config.yaml
arch: "unet"
model: "spectrogram enhancement model"
dataset: "synthesised sound scenes: up to three everyday sounds over a background"
train_examples: 26041
n_mels: 64
hop_length: 160
input: "log_mel"
win_length: 512
task: "enhancement"
loss: "l1"
norm: "batchnorm"
activation: "silu"
pixel_unshuffle: 2
widths: [96, 96, 192, 384]
blocks_per_level: 2
block: "plain"
attention: false
upsampling: "pixel_shuffle"
init: "kaiming_normal"
optimizer: "adamw"
lr: 0.0011
beta1: 0.9
beta2: 0.95
eps: 1e-06
ema_decay: 0.995
steps: 16900
batch_size: 128
epochs: 83.1
lr_schedule: "cosine"
final_lr_fraction: 0
warmup_steps: 840
weight_decay: 0.2
Rows from block 2, named by matrix and row number. Each number is 500 + 40 x the weight over its row's rms, rounded and kept within 0 to 999. All counts start at 0. Numbers have three digits each. After the name is the row's rms in percent of the matrix's.
# conv: 3x3 conv (model.enc.1.0.conv.weight, 96x96x3x3), inputs 0-6, a 3x3 kernel for each
conv.0 107:490487506504517498497505481520480509519503513477488508544537491545534476522532493462566453453531435397495461498542462463486474473478515488534482441492479457509522500477474519486500490450445
conv.1 105:521471447511499497519542479503512528510489501498437462529503474509514496429486517424543487483589486485584512526608495466532489458394533463507497426498508436523545485511531510420507563443480
conv.2 106:519497486510493479539507494504523520476498501482505477510511543504486486563496547488610540433542498468549488514554503503544458526569456516509489525514529526472521524659474501592472521615484
conv.3 096:481444439518516481560554527526549543490522508462462473458446451502527507544579541511486439508508493588586499509584523476493452446483475470517505494525517555551553474479467494475494551587541
conv.4 108:486484482523503485539503503491519518471535546489480460501459485584508472544506502454468514422497596516544477511489527526520455438461496507461464548535511477523539462504438370545584453496463
conv.5 103:530502484529494491500491495498522517481509567436464469489460496517516572550561552437453453521535494461516434522532525445459456481516503469480473464474498532558550479505533557591610437488496
conv.6 105:495462486488471491493474499546531502496504489487500473610556561549508510521467464432535536489564527469522467539555530484488505601549533495498526476483500479507517387432457488516502456494536
conv.7 083:555611586536573538475529497450479486460491523518519538531548548523543537500511499523469488424444473444479508490500568424457515508524546518483511490473519442425456486467504508470469485490468
conv.8 088:413416465456483506464480502532502483496488441521491460461432469459432456514446483568528502514451424529467400522509470492506465463492449452467504478465457517538512478537526489548526526555556
conv.9 076:499494509551537537574574551473472498425447407434348347491504476520521510536533515519500455505497485533560567510540522512548509523507490504554510504536535534578552471455435514453473536541520
conv.10 102:524474493506480515519508536566566544464486510419438480564512520561520556575554565505572500548541538497486481499474512490492493458448462485465455537548493555543484498502459473454480481477538
conv.11 109:492530504492515511504498478478481523486491540521495533524496521520482533525508515487595478476577430443555452535415575496411538538417551498513530486504503487506500475422551483419529509449541
conv.12 081:643658668591625615589591564412427375468452460498495468582564540527535495495498489537558566492488523473500531472507482471467472511512518536550523522501522458465483520506481487470488489484456
conv.13 079:483518479512514513552554558487501509429430433430404410493503518560509523595556527555508492474495440517534488476520493551549535501509521522549530529564539559613582507529506480474472505489498
conv.14 104:501479472480473486518508514516536541499494495511483501464511528439464514481510509563592519543538503515484457518629576481550543473521524456508492525547547518555529475497504461452481549496536
conv.15 106:543480491539489490518523504525511518483515496473465498551518499559539518547557513502544412478470430555400492547595474516546474478481458485501455489486457516507458496578493484551522480517561
conv.16 106:490487488514497477509501488473489462474456449508507516556598580587609588537571551478502550485492522476504560427471478434465497437497517494471458532499484522505489511469521508473517520489530
conv.17 080:480477493551520545570571553506509524417425431416376385486505499524524527570555554470441436445460419503504476471519493517527507532482492475519520483524518534577560476476483488497490516495499
conv.18 099:485535547481521534493518503461452486465494512479499529496506521538543544544536518444399442421438499436468483507463625483504552504503556480473486536502493510463450583547585502494551478532574
conv.19 092:476419408527505464544505494500549541521519523454491490520515491554549512590598546529526530503459497510464525529612548508540477490512433539530539501525512544553529435435485532503566515521559
conv.20 096:541549558502522518465489469508465450507489495493496513605558533551521548510496518476584470521543519462472458523465508506428487546468515518519543493519531454468477509538430539532461537528463
conv.21 105:444460484493504498508521533517506502538520537480497520428480501465507512494558583398426443524534518491485464515536536470497487477502495498470466511497481537537531498476478529549553463499466
conv.22 098:538513507525520501522537529451475457484501485489506516533584608521580597504529571441490530449483556531566618461609587467545551491528549466457479486459472492455499471482496491464505481467517
conv.23 098:500501484500495465470459471489514532520563579540559584517523521547541556527523552496490449483478475500521506518547555579576595514524543571514508563539522517477461529531512501540537511537543
conv.24 106:496490487514519505486490486497493467474472459547533504495482532506485503431399441552553530471455460537527568517530488534560523442461444505497550479439480457411451529523485495486471586579545
conv.25 099:549524533504508487446442441494501482492496520505532522549517505545553536530529482472583514472473466466447468399465550478540535546620551542521531506477469552473445525573508521561546465548526
conv.26 107:491480501502496503506486512478514505490501509491508509495444487529451452557523496515501495502486460491505456442452512439465501477511525493464446495490449489531507471523515479499518490473515
conv.27 100:484516511490508503468456476499473464516505531478496507542536554529548546455471479454514510490524487451549511577442546478447486518497529547498505460462447512487491500505440535531489555544518
conv.28 106:521503493522464462502487501481524511462488552446459521516569575540577587538558543470548470505534459510503398445502580515526584485583584497503535502510495469485465482473521486513552439472515
conv.29 095:481469493492501489530526533517523532513480487482470485541525507529489483565546502558549456481512464486513476433501426507505464487462448481523508514543526517564521493534504472504462484487469
conv.30 110:528484513491484503510515499478505472493498507499500476519492504505516526509509521533649442529561518512585525425631511453581532519536519523520506496496483520484492507612565481470491496564500
conv.31 106:547510475532522481502504469490529554473545562456508523485532536512532541497511523515450533501428589502406551472447536499507552460451513527523495543518505533505477499479476504514530499511501
conv.32 087:459424440482476481509496513535530540526501485504465467521496489505493484543485463498492464577541528552575523480523480503523506513503472454488445515521512577582541470522528502531506538501552
conv.33 104:495498510503511506494517518504507477495493466504491475504474512504482533488472525460431508515453523478455544512488454546559534449469446477468503479454520493466500512520504425452442418452465
conv.34 107:504520553461472495484493475472468469498491513530532506566536493534561531487480497491469466440427535493572578537588460450472478497461507519491472464472513486479496486541548389416549493515536
conv.35 098:536508503496504478482490475489480462467487469523529522538546543524541561453469489481551557516555564475518562484489463544560579496510519540541530487469535428393461550549525488469440535516457
conv.36 107:507543523503507506464480492506481499511502509510492509531479489513474452495470450523607541552608575503512503517366502509375453497476481542517523510506502517488487504522430488570477526584511
conv.37 105:542519491510473451535493466501549513503542564484503502524506529543533522581571520436432477498469523515502528438520491512548478545567518513490491542518498583550535483475517487472534489462494
conv.38 101:445502486483504490511530510514524530482493496461482464470442399513454408555498431513510534482468506494450465503516525441474500478509526494509472479471463515516477384472593426479612451463561
conv.39 103:490512573455500524459467514492452482503499502501496500478450481492450450526496480523486477520469545537469531457375499498451462527552506529502511519507507502504463482488481499595546429483457
conv.40 083:730742684660707619646665613424424439469468496469487512591539532531510503496507508518544496509489502490480484482488509518498500540539549558572571541530547496492517504522545504488509488505520
conv.41 110:473487518490481515483473489524517503493470466520505481537536505542509488557469480470541490514566511484565430551595553530518484491509497498502469493490491508502492459531476466520457495553517
conv.42 112:491516477520517503497517498523530527494477497502480511505509501490514497493524489414387551443418510446355534522393472491406461522413470482494476514506491496489492451408472505462488503415478
conv.43 112:517508496516507501508503496473525525454509497466484491524517487521519500521522513548502446532501465549463445472646533488598516494586520511502482504521498507503473471540479464565477493574482
conv.44 083:338304316379318322402372366570592573554590584543527520396429433434432431434431405415413444465445473523526536445470502492490488486465481453464469486463471506484491563534513577576581580601568
conv.45 096:527524510547549518575552550507515509524491493482471466475458532484492514537518570496498486479457445503493505519506499499497468501491465480438491467459489528523531512504459500503469460484425
conv.46 091:423387403471446460519493509552537523505466457488479453476449440516487470528499498570644587510498455524465461496537448505473432536492459488479472527514520513518510480479473508533522591576599
conv.47 105:472507502458492492471487480504441476496456438520498453495509541425452485449477508439496473529564506474544504535487511453463500466464514486507545443494518469503565503502490523485486546467508
conv.48 107:503478470512517524502515482501493500491463519475419488467475487533548546514536517469574505445543520498503555475545505488543555443392489478511475509516482538543511456465493537532612489450539
conv.49 100:520491505510511501503476494532548509530508503535507486534480470506490487528479480550602512579592455456529442432457380514523470539550505489529481509545512525540545488535523590586592498494477
conv.50 088:521536534506489488496502494492497454500513481531551503517509517476521488471491487434474469440491543453531582504592484517542558454509552553531506508486559424426478543579521487492465518529449
conv.51 094:593537501569538511552528513476514511455490528460493509565601605599621632529555578515471478486480484504453478540541580528561581519496513545521533554536528566547509542455529523468526524485515
conv.52 100:459454466462449475496480479546534532499481479484477432460437434484487492554560537511527549511521543467518578528541445545562491474457409486497514534534537522538511476473486444416461481458480
conv.53 104:476468485472480507484475509456480454450461441484484467485466527471483574525576610520470518503437455503471491490488495468430471443423458528543537493507509520524502461408429478383443480450512
conv.54 108:509483475519504511494493486510559546467486500468489498467493530492578601479524577449581509483528495426537533462527511513514548471450497463482489508521532523520547519474482466468526449530546
conv.55 102:556534429521492451525480468492496518521510509496469486520486490492497511505521519462540480510554449524505417475484482418481521480528544502518518469492506458472497508529536539506482542452441
conv.56 107:498546511498526520491526511503461497472446461469458456471460503460471513486498543518389465538377460502331471577524504541490475576515515487470510476471511504492534522431520564467510531434480
conv.57 108:466476484485494488458465494471446475514528517486498517450526551500552570552558562479430477396440523438439469467483512417396457485493494522521518477465481493493510462367466547535568531516512
conv.58 109:502479488509493515487494507524517482445483502509537532571527487498534515532508495464537499492460518354363497476496446486535560476475487492515508470505468499463456548560538510470502502520490
conv.59 108:494476503496485498511496497469470454486489507497495511536566581497506496499491495453453483536580581468508493489497500505503498511498488523499508486479469505497494419401399549559575514519525
conv.60 101:450492571452505566468519563507482458514464443506481413518495514478450477487464482479539539511566593516561566497523431496455480504455464469501538447480525495516556458466497454448493485502506
conv.61 097:569575543546546536506515514465487476517538526517534512485480532498496505503489487440425495410438528415492495560580513509514460490464425514513550506464514476454487539539513558579535509533471
conv.62 106:481526522476504500464479477514480493507482495538478489538476508503473508510463524521582557526596534460622534546301532537347530553328526531497516513487498490484504453507499470477512497482543
conv.63 089:482466490506481475521525535509525538487470469494474445499511513522528504587539514538543501528538526508521484481524501558559515493488415458493474535574536575597548509538525484485460512505502
conv.64 088:470430450477467470486468470540531532520471481489470458474505489473475496496510502523536532503485473500433422517578545512524468480517480458506478499530477500550512513526542528535565566531566
conv.65 099:537517464512494474550514482515528552533555552469484498502502520482500512496503498481471465531494505495502494522503476496492445432444404478499525499479498526499514535482452550532457518471427
conv.66 097:472516532478484506434448469509474450516486453547514477450437500449422480416406497473469483546534492529543484536516583495484521442423477506486544454414495422411498526549553518510498560544517
conv.67 094:533559564508546522511531522494474473500495480499501482496486502511479483513480501513443489540495511473466514487503532455480531455479494484438473453428478443403468430471536443459493392416430
conv.68 104:531503492498483453505490464478497506493518516524562561562565564509551551489506513508527497472514491509550539488551544536538567449446440520491522519532574468482500488472527450420476534499500
conv.69 086:482425466481475496505466516539531538510507498495464500487495486511503527530502489459480425470491462542547461429484437489511452539500490438479450488498491555557543496539524510537528530541541
conv.70 100:481547535475524517466509523504443446500440427510476457448406488419399461441408469546478507561474466545478471503336498468365506505429509493488512475478497485497529486420515496408469443424459
conv.71 099:467465523436474513449475506509487479494483453478448429455428451477449493527493544536540540508468478500494457533513452527456440622528500430465461461480457539543518520525495519518514487466498
conv.72 106:497472519499483509500511493504486496473452531483460531520470472512509503515542516478572393492466462516426499508566483540576534436441490520498461508508440541555495548557477412428507521475592
conv.73 109:515512509503487502477502488514493480515494474522509487511467498507443490505470495542545418534558394480544394500511532486457531509481542519494516506471501501474494503575432512565429488559425
conv.74 107:483481488503512488504499491499512493482470474510503506526550497602607542490527492415453439553575579565570531510563483526526484452493472479469468506500510457475462508484512501497481532492483
conv.75 101:486492526513536529487485520491495494488509500485479485426445513471500526503528533487462452422428486513543541528538503441460451567566540514519522464464461524548534453462439551594540504500499
conv.76 102:455474472486524507505505528528492503496514532467475460440464503485504547512519552530499493568470498456447449496416486474488485544527548503500511482500502518497523539481433570506511576548523
conv.77 085:508515481486463452442457443500520518499527528535551541529519502521497498499497493503540540431492516470475485513500523483437472480455476551533539511495497464447454550550530531553523505534471
conv.78 108:466510483489520510500538525507473459498496500475514506465481509487485521525505512521563497521561524491567546493434556547464482516501510503519517495507500548520534506487429477565476423557458
conv.79 082:469430425490453419507481451559561551540536501527482497509492485537521471544523472512556533492563521502555497492554469582557488551511468467475483510554527542548535491540560502508533536563576
conv.80 094:417414448426411429420393442569576523541577499569555525473459413468434411447443394403452454430510524468555530463486480439480466441467440477464459460460456470471475464478493475506497438459440
conv.81 104:481533528480506515490500493505491501528481486507491480476488595433445552454434497577499560543468529516427521503488512476470473489469509495499571491477533502512552490528515509567561507539528
conv.82 112:478483483499477492475494489495502515489503506444451469472512503535554564532538512491485528424475525487545545503503555396383426536518524508510498486466484544521506504447484540517532485499479
conv.83 087:469458466507504517554529536533530531487472462488426458534524511552549525605548537492535499497496465526519460470552474499510444446440438482524496497560507545589537487483502473447473522473507
conv.84 079:708758687648699640618670607387398417450463451482499463599578558542539531512525518493539524462481513473487513520507500511501524524513543544534538523513511484497501518511525495479492503481507
conv.85 105:515549546480478490476462496464469465513520525490493501495503549459492503478462491452445483574532578514503510419523506479488537541512504476467485475476479515507491479440478467453461499499540
conv.86 107:497481471459463475511508511510511516492470489490491499540551547478515509477568561543577554563572536524521499430564474459549518456521489480495481519517515504513499488491484415420423488478485
conv.87 081:324301309389357402465429452547554539532539537519513520453461489490478493486487484390401382439462462535564519481494491503506463528503486463459488466484464526530512471442484529530538560544537
conv.88 103:527523538481493479464458483500503479503514544497503497556517490526547499531488475560585537554575481421490442427438378486521469517577513519518519502525505539497513497542499591614615439483454
conv.89 105:488501513454483505490526550499484437474465429504503467555561528476487475502518478551579568475474489487542560520573542430459480490505508491512518490439456522465464476467491450425457464486499
conv.90 096:532548530496531499471502470480456464509502522515510534592586548540530504503512506561556457533537525478478472500491481451428444482464493531548548504505502482480503483494404511529448520500444
conv.91 106:522487505523534518513527529506501498520512563506521527596570598596561547545489501564524511552532526564489481537510532514522516454473452540534520560542518556554521463440413509510520487461453
conv.92 102:527464450563525463557526492515514533488536542453511540524495492530516503525525482545461397530479507520478525484518500519507509455509516521501412538512422557540466512452396500517462526511517
conv.93 108:467470483490492513509506520498498480496492466501527495484525487531531481544546512504535479439514450439527474471516394564603490523558440486506510513516492489516516467469495466483503482526512
conv.94 102:512492543485494497464467480500455431514506498544510457539484486456458457497463496526555454576541491462543477550471536513486513603511545523502486499497506509498560494528493609576560524498447
conv.95 111:491525505500527513472508486501517505498504530526523513466499460471538474454514482516336535522389517466402513489508455454516480489545506483501500502520485483497489523423515550435532502433461